{"train_examples": 145000, "encoder_norm": "layernorm", "encoder_head_dim": 32, "encoder_qk_norm": false, "encoder_parallel_block": false, "encoder_experts_per_token": 1, "encoder_shared_expert": false, "encoder_layers": 6, "encoder_positions": "learned", "decoder_layers": 3, "lr": 0.0041, "epochs": 13.6, "decay_fraction": 0.2, "adamw_weight_decay_other_params": 0.05}
Rows from block 5 of the encoder of a small masked image model, named by matrix and row number. Rows with one number within an expert belong to one neuron, the router's apart. Each number is 128 + 32 x the weight over its row's rms, rounded and kept within 0 to 255. All counts start at 0. Numbers have three digits each.
After each expert's rows are labels from the 100 images, of 14848, where the router gives the expert most weight on average: "patch colour" is the nearest of a few named colours to the mean colour under the peak. Only what is clearly more common there than usual is listed. The data: rendered roads seen from a driver's seat, with toy cars, trees and houses.
# router: router (encoder.blocks.5.mlp.router.weight, 16x320, trained with AdamW), inputs 108-161
# up: expert up (encoder.blocks.5.mlp.up, 16x160x320), inputs 108-161
# down: expert down (encoder.blocks.5.mlp.down, 16x320x160, transposed), outputs 108-161

# expert 7
router.7:077124130103175118168111159113083112091147136122104108056076139115215093115230119184093123139077087137111115169171087154112164147115135132094102102098152089137090
up.15:115068119165129113144032103107118110120145159122185139118142167171142112114150141138120176163104134152067163132116142165115162151097105088201124122148123115149116
down.15:162098082150141112148089173128089112183152178129112094135127177177161185145163079114162110102125139114145108082133128129106096102224117153190123147180112157116151
up.16:177143137130131083103182068145129123107108183162071146170117140186118162077121136141185122092124136131183140127120114141133160175128154097142085176121078108104150
down.16:121087136156121089141144158155199108220193171121140054164126154116122113102155065127130159109106107064062110132184098146161193136119128151170179070154160155138116
up.17:114093136142151096125106144088122076093064083153129157169163155186185092118128148141165108126133173131062133132121124085117163156140125115103180148123064171128099
down.17:194121139132078126147143157118063113178106153108124200107130081156159172165097106131145132069157119155152119049071109157169156125133097131077153164058138090109110
up.18:175159095126092163144063127140152166153120100073168135106157088141148165135134169050109120131143110122164116165152111093122150140164146123093114107098056093152186
down.18:112126109200170101095185117101217094144219113194116144164106080087070154127090130117135152093160168152157157201109155149146126130123116040106178148145123132112114
up.19:135079110063133117089171126119108135126130187142094147093103142142185148163118148127175138120061156096112159082071151113156152115086135140133077152087145150169146
down.19:140095135166146093100172117107129164005161133134163133128133120139159139175118114124168108069116135155154146198153127133146151090135153072144133121167122148132084
up.20:182110120134153187046132136142162173115208097165156091140111168169124124160151149092175101124128133112152127185125099075147072146194152145121192158149042120109128
down.20:166143125170135076119120130114112093062078143209132128094145223074110159079181113146167093197088177201134103141136114111152078130138139126127100116188110157127186
patch colour: grey

# expert 3
router.3:070129120122175125129081174122104170063185142075118133138134127078184074146170079171108091104080089150135089150207103150065173149157131070121064073119160055146082
up.15:183122145095123134147063155165125122113064157210128116125140160099123132115139134149130135166098104139197132142137090097119096184143152141110118163152117127174085
down.15:152145132142110103145079060099136085123098146144132156126164154138117071112182115141075117115119088076103124214177142152086085131155125185116079154168099133121158
up.16:152089141107138161187108103106161149146165089213230176154130103056071139134134088165111097069141115132170126151141163082102105111121105077128073140077087144163155
down.16:167122160125145181221145174121156157126116031200154142123114111088160164125148160105158075100114157164102126131108067133176103086147119142126094164126129128095141
up.17:106064103105083087077139133125116071135090184066141140108128125152155077106061104097163128122166148116108113145127158137113107113159121138130130133164050156176222
down.17:096125131090150119153130124090056107068090157079120165138113167082133168086108111130174170107180150065104127178142086156119096136141105094070071089214156135123101
up.18:105119173141176091137141181085125088071081089142180119064128134093126131154101080121175117157153097139079164136138157102108137144093117130135079115108027144177084
down.18:157116100135137139092145147109074094100181052133133120103131086116110115105122110151100146100178132124111122126135032113093119153192151145133190146187137153155091
up.19:210094102186083155111176118121102112109142135078154071093122164099120097172143120133045159152147099119095166099146137064132098093106121167135098088143104109124161
down.19:102160131161107092131182139120133128121149155102141166139128145148142108112125142164098124124078170119079216164128072139137140100073191077136121119142137121136118
up.20:069068141152165110074155127189091088153121086170198103118099148107126110104166124132127162094139124129147147104144122118132111106155147167144188122174079111127089
down.20:145129133082092176114092151143095107126069123163171199111114123115187079126148144126116077142156158154165137083146123179097102046139146152115115099060132149097094
patch colour: brown; black

# expert 1
router.1:146116139096172129063188103108124114116152131135151134094132172096127155203106162100165148111171224173096090154163115110116169130196145048130130144095120156046101
up.15:162128086118102086125079130155117139083161091197153147150165113063108113152145077152169064121108094149150152158173136109159138149138116177064144110169083101061146
down.15:192140119065142170096154096040130137123139148154084094101106153170108141156165119108113139155107129095115130087120145107070148124171128126142033093180123144148138
up.16:127074128161091125084152132146137097126092113124210118158148158130159132111142149125130165128084115205137120114139154072113076123118107076121144141139029197178094
down.16:181100154126149089126093154187110141127128086168174084126163172175149130118129174065135092191134089141146038136072127115119029165138151186130100085117106148140105
up.17:116156143160149135137083171171145068148145135091156144101161162133144087156152160137100143148093159131191109083129105118082130094125183092132095148106075178184104
down.17:123097120161164156072125134142127247180128125097145160084153083139117121148148119164152083179124008172123107157098105111175140120021183101138085131149108046114158
up.18:129103182088154132178111101119125164101107122154072191139119115050089110148112110100151155076151107106076116142120143133129131120103079131092151117139104115160179
down.18:088132114154113116164101182155106098108109161084135127117094067123149107146131165157122151152053124082165161169136121138121140108137170152145089135161136090131138
up.19:131132123139159143160139148166169157172104145131102126149097103115165109139132198151076132111112204102091161115071121155151162124116118124094099075160094163136138
down.19:109071095115137146149156099180181123127089242086113111197134129131097162145122117128125129120126123122170096066124128066126098084107159051171106125161111166084110
up.20:169140098108134198110116146123098128137122122119094162108133173130127121077154076093125115099114102180125075131121121121174147159127176161143144115192011129106153
down.20:133075096146116143127107121110154162101067135095092066102095132132160106115134114156098121066161119148151093127097133164133106144112103097116177128082144119140109
patch colour: brown

# expert 11
router.11:091115166115175141123123181106082112089158116079173161084168157084203090143183063170135126087101098153115107139177092161097178159154175102138091119093171071147074
up.15:149178194072202073195123120108070156126146166068125099143122130087152147123170104106145125167154129112090114104130159112159139078113130149135177161167062091119153
down.15:071080148175143099117147113149117139105094155114082125083081110148081045139148153109101121102174140081105194104157111137121113115099140131180120116135141095128146
up.16:141085140099130144171193097148148165119157109148095122216137101095087143112104085147129126145101145123039196147120122237157134124073109101120110108072060104122114
down.16:146120128162186159148117102154198112146183128103147112135115106144173093151168135118156179145179099121090184109147116150143183122062108157077094119136133176164085
up.17:138109123144185114116136093117118085137134140162125124128129082100104136110108125138102126120104131137128099124092112122204114114184126159169098093172118145138146
down.17:122091181166093131114130107141104164178111130155137136136101131173126081155144113156136183119139136103174110211108172148158117110164128095159205159149114093153148
up.18:136073100129133166083107113151078127136114097118170144145116147048079133120148088137112117124182127153087160107105150097090171064119200168116128117161020141125146
down.18:080108135156093172157134131127174115129112144133130093206110117153099109102134114152110104165091093104165165068154126132120083145126155135113154108112135103169179
up.19:147153132112089156139035114120116122145117132119175124135126172181083079126096099139110142098183144102155143126149128152108021083170132143109128142147055129094180
down.19:121168139089128183134159146138105120135155114158125174089134141139087097081109086128132138103129141134132115129105154158109070169095124072104142113109114140097180
up.20:156165137138087119115151131108148141144153131162185087126094120096067109102159140158111101085112149090141178141122137174148134096140076137142089118098065114115161
down.20:135151127134101098121140168080122111116172086118102124124131188192091129141116172094142159168113109069087148136100103096127105146120090191130132060144100156159171
patch colour: black

# expert 5
router.5:101182083140121123090121145190136171105116086127153133150116146118133103110139072118071167133171057155169113103110185128110061072078118111137079099126067097083090
up.15:098172177053100151087075084142069152193086111123221136167091143161140165119114092100121110129125123120130172110189073145084137122150164081177143118140152154176128
down.15:071093117189159154102049125128141183078150090083044114154091136097098185106159125074117099135163093117149113154118149094132092162180110100059110207148138128120152
up.16:105108112063153143123158119132126120141137133072145142129060140107056138148111117124142153124100152134117161134128124124129129144088112157124151080109124122095116
down.16:135131088162135099185119145133140064077177114136155146181123088162087101131124113130136124061081111107141150121066165174121118133145117120105122134113115104093133
up.17:162151151095127109181088085106089163122104139168172107113101092142149175100138158094160101139132118104019183079093067106109128098117138124172115099140138121132104
down.17:117139109183153113052120116136114097175112131063142088094130160117156187101161168152132122097130158104115184119167166086110082104132073183141104097170140170120081
up.18:101166133160079109107092182108150111159147087167087134119168152125141115158116136111141111149161169087126169126101167117140145191087155148156147107113130144173141
down.18:089121128094138098145131112128152081125104207082134094107106119130113081150176138169110102087166076103131087138125130143122106080112141130112117136128105071140157
up.19:150126144089105171155089121171143152127113091111089174135114184109070107102197152130121133165094132091143190099097093066142153073197080162087140152151117140134143
down.19:128100075163164142122109096065096148094114060085130160121132095126123194082195123132080123124102123115176077109155127110107103118163178167173203148133105045122157
up.20:137154145085161135160120178095170100155137128190120176114152176142089135112174108063076170137097046107098149152161097129111107092131108154089152113142141101096126
down.20:091138096178146152143064144144162089156139142092113076159112157136183124122137119097084168194147135151098146055165151122112097116121119083143131151160118159058141
patch colour: brown

# expert 9
router.9:087127140119178140146106162127082138089144126087145107110131167055184083169161092147162100085040078157116119145183097162096190158161133100126099104085168081158091
up.15:146136107126102185166105159141169106131130086132093177122106135120081095137129136113063123232143148092058131163134181137157176123126153166071089119133036109103143
down.15:096136108123147096148174095164135181107084123131110109164119117183052088114174125140178151151139128144131138156116117122089121140195093082075101112134107127117083
up.16:137107140139081082176173087153114092111094153117124081171117104101111173192131119182177135147117102094211158145139146150169118083051129139085228144143079140121114
down.16:136106119100137149142081093094180103187180146084122093114144115128159084098099113143103147119137177091088107130141118055122173127189110130131138139145135161150155
up.17:138099157123103153128125079158079077128088122145198127072143106090123124146101094134169087153150166067199080092088107120133081136149144143119182115111068151152197
down.17:145108169097104166106137152124190094167107093131113081117105083134134111149083173123136131098162141105115203152067148166175119182175129089090154091073149152146132
up.18:158115139098115140120070130122125040125150097129114107159151112196137108187127091082094097148107121146157108165143139104139132105198185107067125111119077183133144
down.18:151113151119145133090132134099131117127137095143107132072116158113094176140124081123137171091087104154101129192116082176180088133139118172121190114154133101132078
up.19:094131154092153158104137141121200138121156184159124110105124098088119096128092099150186158092100113112194115104068160137137122163103113140080164140103101103110147
down.19:140121179127075117150115113135097139126172176116145132114109131184100118096052085126099162152125154113138116130097139088135097152141081110190133201157149111144119
up.20:109103096159107130081049077124156157154094135177144120106183114118116186118129102124102149083117113148122207107142143129119074153168097153138170088102044124069173
down.20:147093160160168123078171154120154178094098220173100087061133116139087073095106116165092170095141095168119165144050119157158160134111102037109090162090141104096039
patch colour: black

# expert 15
router.15:087139095116111116068180187141178135094151141154096126100122158184147121142152074113122125164162066130113099143104158161114144134172114156142148112169120137167109
up.15:134128109146110123088114068146079165142191155069135165132125121198172118107158132183161104124119181138069206109090176130162116143141126137166092112148067157123145
down.15:086195172105121104143127118118109201156117093112145152090114128102093116120105193108112145124118142129147188086147113149109187162054170187050121167116145150171171
up.16:158160126138125104104062175100156068090167117095161131105180190142152111102126152091124125078092180166119071153086085137126133087071117150139086163114112155153104
down.16:160100109156111142102209120141092218079160065153116103104119139110084208164139175123110094159120137144095169119139113073127152103173125098137141108099159144213154
up.17:131081088151144170109118109147128090086106127081145146152129088174114110114121168158150188173101067172126152089131125142139127124093173098123079159137176134113078
down.17:144122159160166134142118110098085113142113091122133166156125108111136090139130126137129115127152050149089129100099142118123158127187160136100136127111097136152102
up.18:124203110151086157186088128098150128179155078096100076196152129157142186160152123093100116109129114167149175156118118159103134152092142140142085128145073126087142
down.18:138135141117149121180117130182101136192122172123171063133101137135125085101115148132106062124105147115111152115148088129137102101101137077143151138100148151156165
up.19:165157107139132156125161164126152112121107122133115109102160154095157110135152141126109107136153154097135099116092042110101039095120126118104120144182124093101182
down.19:108153120098152191118126072102187124054083125146143119170122137062137116117120120126120087115121071152129127196143139133093092122115097118167135190071119135130082
up.20:106085128145134124103076156152154094151106132077135082131157164158117075132140171115161178102130180130109124126123123087150137121152103111079111124092091104102144
down.20:148159148147094148164185166140137152061172145163125135138142117086183115112111133149167161207092147145180124169112117170102063126140152087151130137077131179189147
patch colour: grey